From a checkpoint of a small image captioner.
Training: soap at rate 0.0019, 5800 steps, batches of 192.
Data: trained on made-up road signs on poles, 245000 training examples, 4.5 epochs.
Rows from block 6 of the image encoder of a small image captioner, named by matrix and row number. Rows with one number belong to one neuron. Each number is 500 + 25 x the weight over its row's rms, rounded and kept within 0 to 999. All counts start at 0. Numbers have three digits each.
After each neuron's rows are labels from the 100 images, of 14976, where the neuron reaches its highest value: "responds to" is what is common among them. Only what is clearly more common there than usual is listed. The data: made-up road signs on poles. In brackets: how many of the 100.
# fc1: MLP up (encoder.blocks.6.mlp.fc1.weight, 640x160), inputs 54-107
# fc2: MLP down (encoder.blocks.6.mlp.fc2.weight, 160x640, transposed), outputs 54-107

fc1.303:517501482490535477440528483446507512514504578525476477527460520519481468500487508490519492484516524479503509516516515498499495473520540497506510527513522465507509
fc2.303:485487494508498512492510505513459531509526474483529499502541490500542524495513553515488457507523494519504519554489513448502499480467442478492471500477515521497525
responds to: yellow rim (26)

fc1.105:488526523429467485522470512554521465499512503520478495518539517486517482535554479457499500516534492485509486529521499492449518469489510506493503468476480512514538
fc2.105:524511480505533542495527514497497502548515478455504500516525538484494538492459477551468482487500447512474528581492497522486463505508472499507524490512466506506501
responds to: pink face (26)

fc1.2:478474545474538523499471466514501491497535523508494466528507498505503491525476521491479488471498493537478480469537540490499511472472451548499480486501521493482470
fc2.2:462497480509473556475481523487518478496481460482497526480489477483488474482512460499520517560465511521528467468481482504476536481496502525480547545474503493503506
responds to: yellow face (27)

fc1.165:525526491515489509521468517508469486491485429510493503532510520523505521457471512477537510517544501473505483462528521531496534496480496463510511500476480501489506
fc2.165:487460489497505525511511484505488501484511519456513531453510499463447462477506459442484501503446460493488542495470484499490469530486511509504509524497497479504480
responds to: white face (28)

fc1.240:485490467491502458491497511504475463457419495521497475500528517478518414516487484517459533507529461522480493465493492480507552467490497471474473527510478510483512
fc2.240:513523465470514498475469566478530514464460487504505507506511453492509536523508503484493515492496485519525521418491513483481498479521536496530477524474507473491521
responds to: circle sign (60)

fc1.544:484518496505509482494504514514548497542496543473507484498513481515510544506472500478485513519507524489507505445495494511493458487472500495508529472503510486504506
fc2.544:517461516460521500529518503524495486484544489519504496487509533510500428493523501537488502488486471526492481552467466500507536517530518552475471520511492503480481
responds to: hexagon sign (44)

fc1.380:437505503492539497550504483496486468444528517501479458524515490503474489484451501487523502442501484487443493485485483553461497535508528512484500515462496469476497
fc2.380:497477476533492522512477514461503491468494471502475510436477448521483476487537493474484545540484527511513496441476493465459515503487507488539535516489510516499482
responds to: grey face (30)

fc1.373:499486504486520499498516534467500475471465482470465525480498463515501520509493486486484500514534469502499450501469502545526493540505495526498448460537490539483498
fc2.373:494509478519526474493457481527506512479531544526524484525503540510494463505480526520524524500493550510486576518491488463457483481473514474486538551491516481515491
responds to: teal rim (32)

fc1.237:473507512539517508528502492469495476464454459490488480515498496553482466511482503469495544542475480476486513510501500505508543522500512513496473516524455521490512
fc2.237:501447509519451516491502507474508488477522465500537511528498536481465502481557484457528508509544496558513529469505469486482502526470462469534498563514529482495520
responds to: 50 (28)

fc1.52:492477524494538537524488473499494529520468533472495498473438491487534484455499485532529470493478471475484571550509462510486513511505492504507530511468498507473515
fc2.52:481470481506435537518487481462500488536478504527496490487454481479495480471523570502474512508486467436515515523514470504487544516505526511479520544509506469479473
responds to: grey face (50)

fc1.452:524522488468469509524518495531510476498508509501518534476536511521480515480562456532543525535531517470501496493468458510532535515467503482496513501505470545545562
fc2.452:469515499535518472477474497497516513497469521493506526577519543468513466507456522484487499467482484534509521508508539493488467498521505554494490486467542469491452
responds to: teal face (26)

fc1.27:482471459507497487485467523512475473494440497464570515476498507499509510458509545504539498526507540500524487463523476510503498529503499562513542529515480523516526
fc2.27:523500510530492525484521508469530481519566491527476518520507505508509484544459484528490481494513498507472496574479498493469504476488494455488475492475510495475459
responds to: teal face (27)

fc1.214:541534520498474508519514494476480464492498487478525502468503494489480557505503465501484469487512528526536461455480473489534499497505496485468483521477497477508481
fc2.214:526531501553490518513466464528491525579478479497495496481563524465508496482511497468511485481502471506482459467542504528483492484526473504468523473519506474502485
responds to: blue face (30)

fc1.123:494514431490544508526522512515506490484432477527510493507489538545486456492453485484500526506548472528528496508483482497498524491481488488454467482486459515475492
fc2.123:519504485489459532478506503483511484482520474474462499456539503491480486497520510505498542542520472526502516484518489462468500500497523516580522560493490452505532
responds to: black rim (40)

fc1.63:501564460502518487461487486500520480565525516496497498500543493498450482494436507523524558476490524485510517491503502493472508506514505466493500513544516490500486
fc2.63:547494511520460513531475517524500498508491466508481490469519512474502459524535549487518478528505486514481480494512519469510549479516473524531508496441477516527481
responds to: 50 (26)

fc1.559:490521511506478510498531446526469501459510478493471489467539524516502518496445494488503498514523461514494497499537522499499511544499518542488505486529485492502481
fc2.559:478503484496500550516495485464512454505448490485479538516482523494446481480574501486523506511482518554497517503506503463500501469496482455529508529474517490511483
responds to: white rim (26)

fc1.404:508516455522491495501516507478483508497512539519496492530502520511511453524493539477501516543440488513475515508504531494455478481480479479488526580546474483506509
fc2.404:536503514467485519494468472510495540518439457487469498471506509480479558501512472500485483509559522508504513468529527487528508492558506507515482470501521504490490
responds to: hexagon sign (40)

fc1.564:506521447474481468510497482512523535473525541547492526477510470542477514491468496525512469524513542533504503529467513514514482496454477483477486531498526494506511
fc2.564:499486495533479548519495491473536500519487470502508512529473500482504457485521499485489486504473503517456483520518476507501527460522525480495530519460498524512503
responds to: green face (33)

fc1.495:528520468521544522483521516445476497449539476486481463473465458535474518480514469537505476490495494545503463456485488518496483459490486457501465558505469472491485
fc2.495:504490471536479491511490451480504509542514508500483515535537493485519464514546468462504478480481501497497489485539497505468493466523518533516548475504466488528486
responds to: ? (47); ! (43)

fc1.206:475520474518490486471514493463446478485441531501516476477449509454498485496526523501432472464526468517473480480542458466491481504488553455519517493441509493486525
fc2.206:482533500483478496508500547476542518468464466531480503454538460491500506508475535534472541460515475527523494462503531486490531506477535525506471523518476482492505
responds to: circle sign (46)

fc1.65:463520491476511526464522505515487508491567509496511467467521509535479522503450499522570492466546493524501528488504477478485479528484511459478479511482496482527469
fc2.65:499509502504503482525503478491498490504477462508482500510493493509486449495559497486441509537475476533478489487481518490526514500505494514508530470498504524502498
responds to: blue face (27)

fc1.521:508512495453495485473489479504517500517505539467523502536501498495493480495512503468481506506533527521484527500526536536465489466496503534530486541514484495499526
fc2.521:472525504486490504543465539450537464526462490485494507505495523519497508510545487512509548485521419474516503524479452489484479491486521506483494531489516495504489
responds to: green face (52); brown face (43)

fc1.581:479479492462504510536488501478454531501461478527510449516478512497465466553488517528506482549481504516517473516437504509497509459504496475497453485500460527498527
fc2.581:484535487510512530504495511505492469479477474509478524510533460505498535513516491479491528510489532533514473471562492520504509485521513491549516556478496489463478
responds to: orange face (52); orange rim (30); brown rim (28)

fc1.447:504510451492520471487458527481486499509505528516535463505524517479478544494487494508532503538523523544502512476501538548438551522481494524497519512504510496511534
fc2.447:506486505503496497497524522476480471552450488476453519529505508497481449511544514520536473478476449504476497522488501490512480474496519489532474503461478512497475
responds to: yellow rim (27)

fc1.247:537472479504503460493542502453511491491496510505521507495457558514501500535514493506501511493501476466497518441470471483541496492475493501507498486473503459482504
fc2.247:460523498472477507499477536536518503466501500543519484495510455485520500501494528481501507494487541512510476511546543481462474523497532520486448531504500527510494
responds to: square sign (46); brown rim (25)

fc1.493:489468497489558496504541503477467478456486473518441466547537530530527473500511471508499499502510488506447496450511430506481470506505496482522474523479501474504498
fc2.493:503506461467464483511452510512562536465509509494523503419480468483513535530497516431511544500479512503508494484472562451475495508467544516516474545497505497485518
responds to: green rim (44); square sign (42)

fc1.43:513504507512514531511499487497441489439519499481498488440496505510510540469541491510518457515521520512530492469474460533494473478493494441485500538521490489489485
fc2.43:552490484522479509517483457532509529522483470497500503535535540477511427531512479468476495492495471530500487487519501484506467487493517525471520484490492482522491
responds to: circle sign (40); orange face (34)

fc1.631:479474538491529521482517466536498533488527498514502540453514551502514502479529521473512431500509488515511520480496490495476545476499551483484490505491546547495522
fc2.631:508525502541446522477528478497519538467491482490484507482484503493493482508477475457519525517478506506496503504475538480513514501566483427438477506470479476479537
responds to: blue face (29)

fc1.74:474469496455486543517473499484488473501461480479510484509547467460502454521523528480540528526512523508477502486546494503468522487469474463494471508510456502488504
fc2.74:528481454495442514460473514476533512467506487478485528479460482532465539475492480517511553522461470470503479519461470492494481478513485500458490513453530529523500
responds to: hexagon sign (51)

fc1.381:522519484521513438501524477462507509516495572493505481491542516537495548530496509538517452516530517542534492456464479480521502524526468488498485506479512465502492
fc2.381:513492505524511513480469489494521495500536493538484504505489496469491500518515485471490497543466549503499479574491483499468468444500480526506497505477455477510490
responds to: square sign (88)

fc1.243:519510471534460490513481504467523483492497496496527481515502499498474462513526523527474550538466501501536469504486530494472526505513518471505504520550447499478489
fc2.243:530545488505533494472517459547508496550489516515484541471514556469523523465495480513533502486502521542448532537526505486508498487496506492539509492491534505496512
responds to: white rim (47); black rim (28)

fc1.138:478458495449500510536515496499509544465518497504466470512489478514502518537530501474495490484487501476470552571483491494503480464488511507496480498451434473466509
fc2.138:528504467544481520512484479488520477487482448510495523477506478512465468481510514460508534502535522491503484444497501488476518503473532522551508505481516472515511
responds to: teal face (37); & (28)

fc1.108:526509470443486490520504501472548498544473477495476497536522470477468478534518493476525539476468524485461532489489492544494481477464516482492473517460505506505546
fc2.108:493515466485480564517469505488530452449515505478478501485469535524450522474520535525466513510496477511517496487514494497488501495490479531482474514470466509486503
responds to: pink face (33)

fc1.432:545519491507525458482517486515462490485438522498495488480490548532473529487513477479505479543447486494475487447527512514505529529457475544503477508497509480478513
fc2.432:499471542454505528521474484506554514511525472501500483522504482459523519528506542514476462458519566500460523553455485506474449505532536506501527533492498507508508
responds to: brown rim (43)

fc1.367:498523523513515546519531470500501497461469499484464517516482475489501543502455460519539459494470503501504493448479469505510493480502455470484463565537536490481482
fc2.367:492481459513508533505511490482509521534477505477541506583473465490505481510548498495502461502522481530524503504495523525475512523494512508464538499499496454500515
responds to: triangle sign (59)

fc1.588:508465496480512475507459478492511473481543459468535472504535534462490490500480520487511507511550495523535473516512528536528532513494507511532485507536493448453537
fc2.588:515526490510510530483512534489489479539448509507462551487485469555498510472530490519522487489456474501477514493508497475450448496499484486524518541452465562524476
responds to: black face (26)

fc1.202:467476535492528493514526479487474500498513482474475516523532505506487531501474491492497453505530515512508455467558477477489497488463485506455516510466529482501517
fc2.202:516470498498474542470512495506555488500473466487524518449522475468508502497521471488488492512516499529468500493464492477492507517531528519445488509501507499473450
responds to: 20 (41); % (31)

fc1.573:523525521479506541505549508540524466474481460477468489503524442483507474504498521491474491492523499504522456498516485501518483470483493510513473473507447529531483
fc2.573:459497431507520474498449502466491493487522550501519497513490557513456547471466468485515515500467469506497527460494494504475463502467460481480479511482520477500510
responds to: pink rim (27)

fc1.245:501474526515454497484533492449510519487483464527460527470534503502488479515513534459493496513473524497505468478476525474515483510501494473499490543478465479479510
fc2.245:513512456513488541538470477495537493496450494471506560475476497489484511472501502519475543498520535494508508428504517491493478474498494483510550539490518507496537
responds to: ? (43)

fc1.393:491533510512518508512514462483491484502510500470487490460530508473473508499429511486494488484516550502501501508477515478527521496533453467484507510495474487500503
fc2.393:526528535517448499498513473520496507566471490506489514441522514487489487473514527468512477526510502484480463484493509473511500525513485473513492480479503504493442
responds to: 50 (29)

fc1.136:528504503490506535470542457487489460439482468486481516484510513523486492501517516530503498471504506540522523468481469518531490464485499500461511488472476491477494
fc2.136:451518498504506470528450547503522495492530532487512522517487485467487521508466512457506473509476481487461475496507488490480489539496485497508469498496518521531510
responds to: teal face (25)

fc1.385:534552491474478521494501493477461508451460493525523480506486535544495454501522508529465526543462511486489473510510483461504495497504534534503505510539492459470513
fc2.385:516485485500496541518531494509546466518497494455467531433481515451531547498515493502503463493502505550479523534527526527464490496516504510526490527496502515495488
responds to: brown rim (47); brown face (41); triangle sign (41)

fc1.120:511503511495505543496518478514463509469494506499537486473515499508484523516469510464505484500512492502519508509484484529519465504471464493496481524462478492500528
fc2.120:524490495570495482480483507539498486518462484483519495457520485474475470493503497496536537492478465526515503462490473442469510469504485496513482487468480500509503
responds to: 20 (52); Z (25)

fc1.635:470525519545512491490520486510543510468467482518515495488440488478532507554528544503472526493519500537506448509519466486532478483489480523513489507512503453495555
fc2.635:484504483491535599513525499489552469515505504489499517476494547487488503447515486472508496480472525541493481475482521480480500538517507494552517525491490491460509
responds to: brown rim (63); triangle sign (44)

fc1.213:520559557510533496509513465478489480461504439471485467509504481533488506503486528502504465557493494521535509523472469497505522516508458463532473487464489493518502
fc2.213:493508454500480531514472478512539481523518519478501534477481545470473521468497496490478486441485515506478493476450506510483447462514539519527517556501502486466508
responds to: brown face (32)

fc1.79:479492525505484473501493487499481488493505466549509478490479502515467496501539492549518490493511471526477487485532464440556551505485485498467456510457510512525490
fc2.79:551533494513511564484505532511510510506509503459498519522504512520535513532464518466485473494474475519510511551537529542480498474521483548505557499504479470495510
responds to: circle sign (45)

fc1.17:507475513466523494465527470487491464508473455499465480551524487526486513514474575463487521519471493492521477471497522528472506516502505474512460537508523523527484
fc2.17:461503459525491503543468505508513515485544492462468515465481497490489508503530482490545483502482524523464518501450460477520487460505541511503507486439478507500500
responds to: teal rim (26)

fc1.308:501510514484494504487486475527504491465499459498443460505514491509502483496494535496482471538479501498517495451508485497467516449466459495534468518470518491517511
fc2.308:470491462516519508506523515461467498483508557472522538477488490470474554475487481452490492483485510503483490487458516487533484489526508495472517506501523517500494
responds to: square sign (52)

fc1.584:529498498491459545531511513499519449485477505483462516503525511509517490510447506464509528485496492467507516538542483518542479500478518507512518507538463531494499
fc2.584:469502498497500535502477515493501492490505485514475477482496524500449505494543486508520478494503445505489490453499476514494458516514463507498515525495507460528486
responds to: teal face (37)

fc1.190:510500570469534513500516441506485508487515481487493488555522501534478506497462543508515469477495485492518528504500521513479468516497504443540522486497501518497512
fc2.190:467507455530503513527470504469510508521504493501445517457466501469480485486549478442500503507505491486504463420479477485477528484500500508539464493465495495481497
responds to: green face (29)

fc1.510:511547497491507517506487460501480525499509538453492498512528481517521495456513491504492487512506480535521489527483505488515521484527500522491511500456529481469541
fc2.510:515499498490457524514518493505505450507498464498528541493485482495438499513495548527476489509474504474490495500546493523487509515490498443482489490509452517484489
responds to: brown rim (46)

fc1.548:564513438479503461480548497523497470529493571480512506476476503528503490476508479498517455500520463537510489478498511489485512488481487499482470472465483501499534
fc2.548:499510504494482469472475542495505532512532484462488520508513515494522492536493518499490469517506484483535492585510543505471435462508479529487518485487441488486506
responds to: square sign (58)

fc1.11:519491503503525548534484461516479505524473478485511518464502493505544485465486501528534472501470483517489522539502475524480524494507492526528515525507485508502523
fc2.11:446478484486449532492491493460481509515497504529520538533444513465440506477528545465516491452481486499532510545503498504504518512503467494455553513513553457504498
responds to: teal rim (37); red face (37)

fc1.458:525534519491488523486495533485499498519491504506513504478481491526517480482517467502501552462508506458486506523495532516519513511472498481447438491511516529494499
fc2.458:468485498510502510514503476515521502516511514463459513521532539487492494500502514508521487573477444535511548482515467471495532494531518497523549502533469466531493
responds to: white face (35)

fc1.215:472522509457503502481458475454488480519458514498514524548497505493514484541509516521478481515529491499483467552540503484516528527508494502505473546513497508496482
fc2.215:522503489505476538544458503511524479507495484504499516475491516493451459480490491497514509522463484546496502461499474489485500484516498497524502562488471487513503
responds to: yellow face (32)

fc1.421:500479515489502539566492504489491517437476508488482496510488482505534489519496488464460482574501509479502500534475497501489482483503473486523459509527475505490508
fc2.421:495485481493462546484493500493507481503478500537527503488500504462467527457528474494536535495446507519497485481496520513516498510508531483481533528489521497498499
responds to: hexagon sign (43); grey face (34)

fc1.93:480454523494475464488442479494453463476457475475483489506480520481520467489513500495470498501512504511545523486507486505434490491467476508532505514484500500469544
fc2.93:532527456523508514505512543491505497528492546517506536496521449483517525507504520545512472497502504513455496525447518494538514479534535482487514528493489520493504
responds to: white rim (31)

fc1.530:510528475512471505512458507517515491473451492500492472490520516506495503488494506489509546524497486521491477543471519535476564506480486566503468483529459493501509
fc2.530:522507523475533539521553517498493467537509525500477534523513528500476491520543508509499475496494514555506565511531475507512470487525509457524539528502526532501521
responds to: brown face (32); black face (25)

fc1.20:565451516463530493512547494514500497510494485470468486547538502538486521550478515454507478530523483481543510496499467515489569522459471477492475460514510511492469
fc2.20:450551468501500482487467484519508492485530536532524486439483507486538486464496477516510496494481516508482493494459510490504443480521523556515497561469499505496513
responds to: square sign (53); red rim (32)

fc1.626:506498521479544535478480506475470520516504498464483510491496506511485500505465516509484497442482496490512508517516510532523495520497523477507512538551477503479484
fc2.626:472511501511500513558453476530529519516470467516510493505492542497511423495516523476547525501505510493484491451503486458504527489519483498530512502477499500502452
responds to: blue face (41)

fc1.429:501509509502548481474491471502504448481471446498506470502492502483478510452449527531486475533488518513546504513521477524507488511487459494510510494479500475487509
fc2.429:475497471536497542496496469497558466530503509504516520471490495500520471538503491491501523482510507472468484499483482492456517489511541504495497546481518496478472
responds to: triangle sign (63)

fc1.112:500527502487516471474509529456488483535489488486515512498511462490498506449480508521511497534534516481522449492516492523507531526517502517532508490519451506487513
fc2.112:501496521513487510524477466544536497512506481513486506513543546501499446513544475502507535513473512509496514478486465486471516445496497496519478545462543503530481
responds to: green face (28)

fc1.467:520505506514524488490526543521466513524484479486502504504526487475516508495474488505552480471513493512485469485509440492476481516495480487498479532464508538512503
fc2.467:494490507516516513468479504545468473503487500494535526503512459510467451518540486449505508509501505556547506522513502507490485507485519512441496478496481466514483
responds to: 20 (68)

fc1.132:448493533455529520479477526514465502499493478500523494525466450498498478487511541483470512479498546522508477474540507487508501505478473504525499478481497499505508
fc2.132:505486471495459539502476503523578469475484489494492538455488471488481544497514487509497549521506469494494503448478497519452527483499540514472504526488489467473493
responds to: green face (37)

fc1.229:523502514499473511521485483501517479482476504511505489509512523506485518496498517477470489547509534529501493496506508499478516517473515523464539504508518495475511
fc2.229:519499503506479477495497491478535456522552511482470519492514513492482549467502483527472448484494536504464519520495479523475451488506519516510505505522497489471484
responds to: 20 (37)

fc1.354:478490535487496539511470431498486498462502455514485496515459531507519513471458537449466490500503518523486529529522510508479503506498486539524485508497529459486509
fc2.354:515523507509466556512508498464515444485504502517508516490473475503493514520539502487528525523494457519465470478467481472474516504496500509490522531491496483495449
responds to: green face (42); green rim (29)

fc1.319:480509510553486463526474483478544510499490454446532488504508478491465456541518499504480488528488515520483467553519485490527514490516488517502444504492488513502491
fc2.319:520483482523478514531480546488502478518465493490500501505480519504507490505525537480489488487505489528526505545527487495486499477497477477510550563516534490501487
responds to: brown face (36)

fc1.145:470471499499499497489476481501438514494417501521474518490490530524480468496531502496562514502464516484510500473502476498469520483521463525499430499449482539515516
fc2.145:493535478481483505470484523488534485487568528480483509531518509461532552518460504475495485493542511508507517517503540499491479503508476494474553474513512471490498
responds to: teal rim (44)

fc1.200:511506530470501545504472492514505497508524532509494488489476485488539533508503498495523504483479492495525467483562485539467535479484465527474473540522510521489450
fc2.200:490484483480496481489524520501507499487467473485507534559551464504490501523484490477470485480521466516490524557462494535488480483528497509472531513489511438495491
responds to: teal face (29)

fc1.474:499486538490467514527512501489488485472501518492517478519489510516489494479502541476420530472494478500478517474537518514496478498502511513494507491537506488471524
fc2.474:469513480510492554549481546482548453495498500515470498462499523485500494468526493495541531522491491506507502455484483456466477505520512501527473537502514515518474
responds to: white face (67)

fc1.470:509447463451505459542489524447518532492459481543486470540502534503498473569465472504451511564532462514511510509484524537475525473460485508479516499490479525502489
fc2.470:490519486492492561508484480483490481493505477489468524462509477484461492503547519498523542482466515513498493480518464469520503487513547521558504553457498474495519
responds to: black face (45); black rim (38)

fc1.299:505515468499463525521450507492493540465522532465440487521487530498506507515493492526472516509477478489495470544499495503471480492494531483508540523491507492456471
fc2.299:514522515506483513496503449502533503488488510503499513512490492517485491496481501473514525461503496481505525548502480527518496523516472473527516530496477478499502
responds to: hexagon sign (43); white rim (27)

fc1.418:491497451534457509496490490501481488468494534480516462538543468496478471496521496484505466510493490506493491463478533503499507497486483541471534448510500509462468
fc2.418:485495496499512440454482486508519463521505526511464495540525528488526504534490528489500503498496494492490500594506490523505484512494540480474483513473519516542543
responds to: white rim (76)

fc1.115:529513475468508469476532518476478500513485518497490491471479507515497473478468464492483517555532486563512492518475473517482535453522458533529454514459522509467545
fc2.115:504524486490454564480456499487508491477504496517497513474490473488524561505503510506498533453489478465502457492475505503493460506492495506474511528496502491500463
responds to: green rim (40)

fc1.441:486540479485514482499483486471497481525532523488481517483497532500437490532470471500517535530503546532490501476491500521483507530494521506495454502505493507529509
fc2.441:495452495520505449514512483513508496492495494514490478519476505503513469479516527534508459501509528467475481544502476467491450490485496497487523487471494536548490
responds to: yellow face (38)

fc1.357:541480486536505471488498497525492504475504490538475469495467505485506541490472546526526504516503474510486475473484486553519524517483434484538463530509539477501525
fc2.357:472523494495505569466485478502531484515501510479490531503487472522504439504497475488491486478495516515491485488478463492486484491525544522481493502485509497465445
responds to: teal rim (32)

fc1.140:503530464509511497478467519505447479486473514454514474490475499483486495445509494517495517519531495557466526487478463525471529482498495532502455517513483475503479
fc2.140:498513486477481534508467515483529506491450458487474532486475475504506518501553561497527530484507482521496485496531493481478520498521542530523517572489491469484504
responds to: brown rim (77); triangle sign (52)

fc1.29:500499488514441512473451523474528503478477539487517521503456486487495464520513492517488564530498493502507468502533490492469533500502531519476474508547453508479494
fc2.29:482479524495519483498537514541499493508504494502482482489511551524520519457491515523520480507501544483501531550511512467539462487464489475499511495496502507530514
responds to: R (45)

fc1.460:468515510511476481497488478487474468499467466488482502489482507558496499503462519504500542522508464482486492512523522494476500516491507522480487516526462503490512
fc2.460:498453522508514533505535485488453490503484491500482526519530528454431492478540521481493520509468536544522537439530498461511516490493480457512494519471532453498487
responds to: yellow rim (26); yellow face (25)

fc1.477:497497460491436539501527498493530510504483498491486454557537501523482457498490508493506503493505463475484537511513498491412531495476536486487499495524473514489484
fc2.477:495507504488531483519515472518495519511495488494478553463506514470468515478531501475495522518485515533522533482507515477560495490503501480556512493498488493494536
responds to: white rim (39); black rim (31); black face (31)

fc1.51:525465458515504520475478526511536468482488492481505470500534491463464474521504481511520554554505453458529485509511502538460532492442501494493537527512445536502516
fc2.51:517505491520470554493492492480448525465508537500497534507511525540458505459512510513539493526504465493446519493490454459539507515505469512528487517470554468512487
responds to: black rim (45); white face (25)

fc1.290:483510503494515506505497471510481443472485505518479492480516490517479537526521481458526507537497526517540512521471536515480514473498453529504462536520483535510527
fc2.290:497478500519510561499532490510530490533494522501507488568468507488454518491487498523482460477521452502467509563489478560500487528522483471503544517507523520502491
responds to: orange face (56)

fc1.633:528565495524513462496483493473540493459480484488512477480477455467464574545524517480464498508513521534505504530509500525493502500456492514475472514526508473546510
fc2.633:496513512506491548509535493525480485557466500467489506592485535537493505501539539522504485477534454512477514565519512534496516492510481498546531520507499492506504
responds to: brown rim (45); triangle sign (44); teal face (25)

fc1.454:511476527476492495507497483523534501530528520489527495486511495510474498444452492529565468474528502516493488495546493540505524498490482490516505477505468514480521
fc2.454:457522476531530486487488464480498532497483463466481506489508509500519451522521484456492552496454496487508496476479467479515528488471482477473515516499525487500477
responds to: hexagon sign (46)

fc1.326:518529502490482492530494549533528493534496513498508474474523523510543502420480461496483495502528471529476507521528515506509526478512515538507500486512482529500504
fc2.326:499518507478507510516533502502490510476480495470522501506511541496475475532522552476536559488490499485553534499550471506540522520488487473473517512522500482506510
responds to: brown face (41)

fc1.50:477466507460513485522486524498510527493477486466483511482496543479492502510455471472467501516530486492528484509492538516449531496463519483501480522488468532487519
fc2.50:512515483486512544515459485486539494498470510500543503531517521483479501543497496496543499448497472507437497540507453495489522480531485470491517538466495499506488
responds to: circle sign (52)